From a checkpoint of a small image denoising model.
Training: soap at rate 0.0017, 8000 steps.
Data: 97500 training examples, 5.3 epochs.
Rows from block 2, named by matrix and row number. Rows with one number belong to one channel. Each number is 500 + 50 x the weight over its row's rms, rounded and kept within 0 to 999. All counts start at 0. Numbers have three digits each.
# convs0: first 3x3 conv (model.enc.0.2.convs.0.weight, 64x64x3x3), inputs 30-39, a 3x3 kernel for each
# convs1: second 3x3 conv (model.enc.0.2.convs.1.weight, 64x64x3x3, transposed), outputs 30-39, a 3x3 kernel for each
convs0.0:537627513496559518523539423511501463551526449531507532432613575349464608438437502520472443466526547525512454482490524444365530483419518528503444469571460461572502468465483527566523458491456405524550456531552450506502483472561563464560531465514538496451540540391484535519
convs1.0:527454587455474518511435496494472527563451469536479498461496450472525509483504470597600583555593561568574515528519462492504521485507526489506545487475507454539521514505465495542464472520547458432497520500507576530558517439487467449526496498518489399477439404431453425477
convs0.1:494496518548453501503514506566565492590548527503497551494577487327449476363397483481519464552586511539639478554534465492589572489458485487512516427620457458487526444472532535562507480422465442518501504544463449520468501467507456429442473487475491486487437548443495535522
convs1.1:480525483555435435470478461489550494512591508515503485492537500540465428584570478526504490531598488569561491468529540423449448494487549491523467526492459537484487540537528488385477434443499486502487571494427480477468482478528448492498524394563491438475518437482493460422
convs0.2:523532537542516523572496502498467463466473473507549553526531464583635460518533473551517486491464475556536544523543552519568503523521514490538492534595531522565511532503522497462524511467535479479494447493470484504505492452501515404513481520446425492489501496427500487497
convs1.2:491497467527497528485487440488496440529612502553520522573538491510473431539478484543486488513586540568515468501579512581591598516557463589710470679999576535545531467530430551575500501550414518532543492436472505519489518548460476553474428445479578567523495531414529532552
convs0.3:610511396621533479652481444515447499563449455592535490572547440575667502441522505547463493568519476612499373552531473582571454509548492510442540574455467562575458482504495471493554510416451486491502448501566394504554487522488475512468490580532502483529472445541486497481
convs1.3:500510525552531533545514511508409485489440415472521431486438550525367465607477438500441449531411415520485424522396415489412376494509407456415418508454472439491489527551541498509634525483479477519511525445548595456482456478518443473457483419487505525486476420421464479435
convs0.4:476530428514542544420497514510464558501417547511546531593500414375424542456586507439407468474469527506517396489501472503525430465524516537448534491396485490480496510494572483543487541504549548468542435446530483527524499577509520487436501546482498564442570511448453460501
convs1.4:537485551547542509543496500465465462439493457542513483562613478542509518509508454491475504442469552498506488428497561534449466544466483545578546578642580514594513539521505496508490476553483539526542492516524538466466522505571569454454488520521563556507490417461620613504
convs0.5:453529434614606487579595439434471559437397500460505499388517519552549523560552496474551400495616449463543507542471490582547525565514487459559441473560534443473436520505525445486517506426524534537526433460486504530500487508536459511523511534443450514431550588578536543544
convs1.5:445363517467520547571508572496526503605691628539503542496582480576581468500612529482481490527439498506524496500413476470440587509503625555564575549574564523496453494497548493479507449466510482451488474504483468373412578449523499452475534409531542479487559456489558468470
convs0.6:483457445493487423534554496567539552511423481505509501500399465497537454457471434544513508424420460495521490510485496486429424512439435495503540509469378457509524506475540529566512462549455486495560431572566444578543532433466536471592462467542503464531503462529551452571
convs1.6:431507470515572477465529502514563530487570517473439442597442456567563416503538497511426450437481543449487494599615534542548542498490594526532476551518466519507453491442473478450450519544462381493452504528547482447546371414462502477420561504432461472456467524514553568486
convs0.7:497521441525526539571487514434516490496444510521449537548379612564463495501559523488441586516423491553445588396510567492501445489491526486468496488388577525512445527538549518559582517464537475572539442603488440499491483535475525500521487521510526628504495499537477558512
convs1.7:448457502452446480474484437419527454469482376377451512521479444479428457460579482451421439496519429394400419455485495445398598452463591481415451461526479483500456479424543360481495457490474481477414453457507423447483461503469495436460549488445532497527469479426501457495
convs0.8:503523535500482515509496536378496494379471506504529506491461452462544489440493494495523521439447456539511518497555479522638482428469455517485545562465517566566529520654483492496524510438498544467525503590511481477532511418439500353315487447415566442444496442457482447462
convs1.8:542461544484436465467521506458505499567479621553536557481511503513515578545477510501427512472485504488470479497466485579499497428420463506539468553390472514486510452449489445499542482397464458488506467528579562474489474409480457528439524503490517420416501495484556475526
convs0.9:479519518522452558435441519559501494549554480481509434527587417420538458538551517471423463565509463470443520523541503445413537517485535505451505508590468471510519501496541511425493498488490508569490543575592501542498497441466442388533528519508452507469450512476535558491
convs1.9:475458492432432441419429362510481514535490470503482465476463505462473418492477523500496427481393401527501478518552535468508508460452530457494489457402456487464492489478449509507405514545589503510461543370486520506545549541446533466458510501521485466442507329415497431525
convs0.10:559535503538519500526549620492447508468503521486494447494509387588641466552593465536558507487576497470494487467480463493541466528469505510508535493530505499504454503439500472458515458514460451508466455545483443539536468505499475549509448527464480476519532539486501469442
convs1.10:479461532452421459495438456512499495459511528454462501514408495477511576532590606494505505569539560385500414472515487518452603556521550563508560525508517578532546547557514498619506525515476521485533458483503494578635494485518512440512554462495505480516498539471462511557
convs0.11:466393483489594573534501448512455498510515429488451445532340442490376558497624558513490523534535521488448470495482474496482453457415538461469480505691505493409432459541535526464442481394545513519532502471466540520553483560472574542536532509538493498481497463541478465482
convs1.11:551473440490410498483518489538558519440468518546544555506500455525585537482582515444462516420420537389437504395409461431440494509516535427487505491469465542534500499597545535708537503514541563529568547647572482547461516409405471508485485440422525526508497573535460511557
convs0.12:452506389511627460555493446457521516538555570465539484443511459474592476508531551425466424532446479489471500469390530476440434454451504503560506471471568488445501465516543434321509471496533580547516531466533466517483495593551511573539477539518507449497503465489499548508
convs1.12:516469439482431406505460478572471558438521467503566649502437487486491473512512545501482513509596554538501581454479569498451585446591524488504519480536525548495472520486485442516541454532497571438490519515513551525472524505559477504532476401479539520527488496491567549393
convs0.13:456485529469459441445456466539480516544484536491524501435488516549659515453468492492500514534512548532549512463440496500533506496501465590635558600674614530559475532412519452290497531523489481454413441408534516572475453497465431562450454562533493533459460510507497524519
convs1.13:502493536496434508440544538550511518515463598575530523502430495441619532430525502556478461515469535488506497492490487531392433524537529500496440447392425458419470501456478431647578505526475523520514490529468464479512519499471459436440500430452495510493512548533520516472
convs0.14:508514487556566547479472560560473511497538485456453491547599490372538528575432485407525489538520475516481548470544505397422552558436525566444490492737494394503528474446536505509441510485499480499504478443478464440450563500503543402480512501552481466520475493521571509465
convs1.14:447491513527506481584554439529544471544444498519501495489491464471470515585507479535466502469482468462469492476538482505606576597594528512518530452426500464484499436616530493638625398460501504506466589646506506509506490483480459472507414375423493480486593508491476526471
convs0.15:447484506526461532484456432566491541526521454439511465382454508609641536450337544516513445530482507531475506568552490504586544551541506507385534600400447366665539530451497440480444506576490442539495477537519492456519567460450457484512465479481482486540560525450519491552
convs1.15:506465609542503571462490564523425500500468443567498519445598503530509446493523494505533468533500505522575542535502466538456496515447434481440455438495430495499541417445523522571656524497592488465527473454611510488538474503481489493456545498479427514404444412388455466518
convs0.16:515390528564437533506548538471518502445522504479498513467435546401344604497508438512545499527534435525397452469499472539427533509443489526505481427642537509468493512453481529501371482414560494476489491573411498486444464502503506526478489494459501510487461522532544487535
convs1.16:471481531499371537504465519493375507520484412469526548447570517545520434505544531528462475468376431520427480519469515598549490565561440504492499479463512503492543416595522577427556530517498521508469618433493585475472471537492520507512531477467452553526368416455556440478
convs0.17:413387478479444445499442473501544493519543530521531515511524538531537595503540551493536495564588535435521481535517579534481479529510501470463427446506406524402458499507519457551526492508502398386369430362442469405489486401458444394443550464466487506503522487473480458500
convs1.17:506483489527470509507622597466439477417387444502460537420535471449442464470463473503520522469433494477412502510516534522586570523573468503458566546432500515488541486511540420436545477537530442497412450513505485544477500575490578648566545605561526535606471555512538594523
convs0.18:475564485506573485592517541526382493551428447495486509492583397476655433522528403512562473513413502481399536477440461372512441489521481502534483547434538469517488506393546507379579441452530514501435573510496563520433562517539548456458526526544556452557482426560464484500
convs1.18:463401402436368433524437520442454438396450378438447467566558435518494453499457503552575575527529540533450454525504548475579542450508486505499489526524529506435545452536493487581572534509516511401474427404387495463387446492564501539483517559523486431498413426447416412496
convs0.19:532481489491500552548492642504503478466531499474539441464506523624498431463528537543496516492531422561545527515546465535515494502480518502475487555526567527603468447406491361461571568491494532489477457615528523491429478518498489493463492474565464539493516567529493454610
convs1.19:499428523403371443451449515511516523544456534493391493432494589439462508457481496471503474552514489540485464432582460496602485449572421495439470552398488484423457557489459445480621466513566524426516509370425490426511496416508477430495547573423448487409568500604416463573
convs0.20:539495518496438433413457448557518500572525488498502499490612485512324527546504511508435561550645541446556532492601496510428467506473496495466495505682554477467479480419433442550498468486502484471513454557492426493503455539585568439444468445387574549446503362538517450547
convs1.20:508553483490471514480513475515486490558553424501476521457459440534447415511505529419390534422354455463477543540512517526490476469419479470494487480462488498454525575463531547415535539597520502552511445525488533528490517582464534475457459478450544666590490555510530536512
convs0.21:451422497449503498416548474492469538479477436462513467512603525506411559503513523499454507569517510479515502473479511510564546511546509508603457518667550529483490413393459524683457542497493510563496532475534509470474530533471470612533496565508500519465605608555490574505
convs1.21:504488508522457477505501492459526436525673448549499485499487491512425411452507518530490457567548500518540527446468438382474455488510462445499467525444398478364406536523447569381503499597628489544503546512490502563512480438465550485465484483470437476465415430423507452474
convs0.22:524488459525496533518474458550476551495547527511523486489597437528591498431449464591500476510414416549498448488538463512543523473564489542429512493457496518508518467496528531613593508640462538516525554435492557545606464579506517479530502490524499546452529618499463479504
convs1.22:535544501477555522495469465461540536526508615464546475484474531423470522471467509529503456597636540508524535460541516408448534451502522518562519504506527497473498488392446379309464439487487475444433496499454519546525490493515536454464506472503388425474466517525520517518
convs0.23:581489477471471477439535514559443503489425448452508493505541495557564541562528475538471471461521473488521508458486496455493399488559539493571471500510575515467415560424456508346475477426571477524533519588585487446538481534563517526574506514513499556438510446434457471463
convs1.23:494508557502469528519482476535357469508452539526507541403474482473531405512464471511583467569555553498604435456411517525413518539485572602477499489531509522519511429539472497540492498465487430560545446561615487517551466499497478576540470436487496504486503474505520537453
convs0.24:515481476482462458503529405525476525546656520497487505453523523502539530454503506482540481478554540507579466498469483538372470462534510504450507454530404530452581457477472501468529482457487439602524493511558483452608512476466534540444480487522504451498514515451527494500
convs1.24:588537534570601563534563464566538545503475533520506490536507503476443602507542541536480505483504471501522540437487485440541527454474431533507510511453493544552523533472524555520533546558539513453458457538472470508544440418474458550480440475431533419466462604594511549537
convs0.25:583377546590254578511479511481518525462504440553471508523447550616300647510453509603476498509547451515598399451548446558477566496492486481534493488548429527482503558476485554503491505506492487499579492508555462546511455516465464498501451482497479427524509408502509483514
convs1.25:537494543443774440480592485505569512542555585513515499479451518368582604485495548530430468496532429415490483492479566404471536499472606492515489582435500498517444569486545532550489491559456518439565458495547427501525508502496499548497460516452539510484477545535425567519
convs0.26:470550430469550531434483430432461470444618435438486438465488526504557546527586509486498532527585490495526511470495514507436465486441542484470490551534503471520489470488474465521469531470523526488498516552614541519463496447486511602584446465497508561458597649567472511535
convs1.26:532535480481528496559491509470564468595676564529585519510436454503457553548477565407472420486548448491613481468520545403618541405500504522481474523522526561490478446477531504408513491502482523479463464495422427454415533485414476422422459467402422499518525512493450482530
convs0.27:400490528516495546423505479421418474526441520437427509494568537521387473547452540515504505516401563468386591426496507502597547457603479532434511477403580501454533531456531518579534473508517420536413490514551466555491486565524529479545526493493506538497485573478516519513
convs1.27:491423444486524393472487466534498507422561519454552507532606528567587562452445490527601527495608496403478476525514510473525527508638601511525474517527460436450457424497514508535478505586487548556436494470437482516538473480514458466450535486441394525523552562560488521543
convs0.28:489505524469460499477486479445576486479577525501506502463424594578377479528506513543506470470527521456391509427408534509463433442548479472516502469375575514427477508495437512475572577440523480501416533484465530595457463552513478526526497510507540530507504489547448504551
convs1.28:556480473500466489477415492549465523572431405501447419453467428531430447493449523591551504577532481570457569466440476483383432493510515478467565481565522484529526534522421473500505530486583484447505515471442482462568433461498440439509428496500516495500495414441504542554
convs0.29:532550536527501547434548496411514491476507467483538484543463488445397538521540461501527429497513479535509534479463500431512524475511504452499478523643509451449495529490514497514466472506465530383363479442396554483461494439516511538433465531518518513433439357466568514520
convs1.29:483503509469406520518498555507454465521529437545489547490499529449557602553606574466464513546414462562573500424442475455662595497602564506452536502400440560465493449472387487560531426506420450455433503536468527643475456504420503542496501443481437518508514608609535504529
convs0.30:494612460438536535501568412522545426563596492501525475502531548429659557421486519427545526416534458517589448506544473484493570527522537489518457479604399502523522509490510614520507519479509465518623450384513481456560515450563525519513495530530480538496431531494525539478
convs1.30:485452476477484471480470498512412493520426441558438436547549514467316561462472496565538587552426564473468541449553510457533538478523423439416462479415460515436490516488524494534519493568534492524472543466397443417415446374480403424457497550510530492488402474525478505580
convs0.31:470449490505499540479507457498434555464464502510512532497531432538553369420478493478489438445479422552506507458538471502602510545507474538510526500448486507519502648527480523560558496441464555484486517455498509517495540546532483480498539531519469472490510560458472449451
convs1.31:588573515497578544512586544523556511551474471487528469479497491548570409554491405559464482539478532550421479510552469514408457441451482485487469546473437497426499423509519463451477457440279520511510414382473465421486451446443451390432484505526489458509410537522432552495
convs0.32:503469455510569495517510491470411454461410475554517508429486446545554368422491530497469467455401500488489518480442491451590480475424526486496515488514451466544481471463472451339546491481503521549471519525413508466392516476510530427511478460504478557528500614498446536517
convs1.32:525455498515462493533507494469521497574392557577471562502487511461512508488498508606558515563541541550555527478471448553540447522412457532546512531516570513536512527523545412552561464507534523484541548506542478437485523428495454399503503501521603463497502460467501456514
convs0.33:562462560499474522503447480497476517451449415540527496474469489485609575514517481525538501517530491528501472485484458454555545508528469487508512548584572508604525523604474609279358474535620495458538429540624514454479499536473499544467479519520504440424472504634525486486
convs1.33:514543535465484503472577581492578515413471542489536543523550496516634502439528543464531517518490535420440540528482480529427527506476501536467548388401550520555483380414448546640417513410496454487562442435543424495563451497506484466412556524470502450508501671445418519526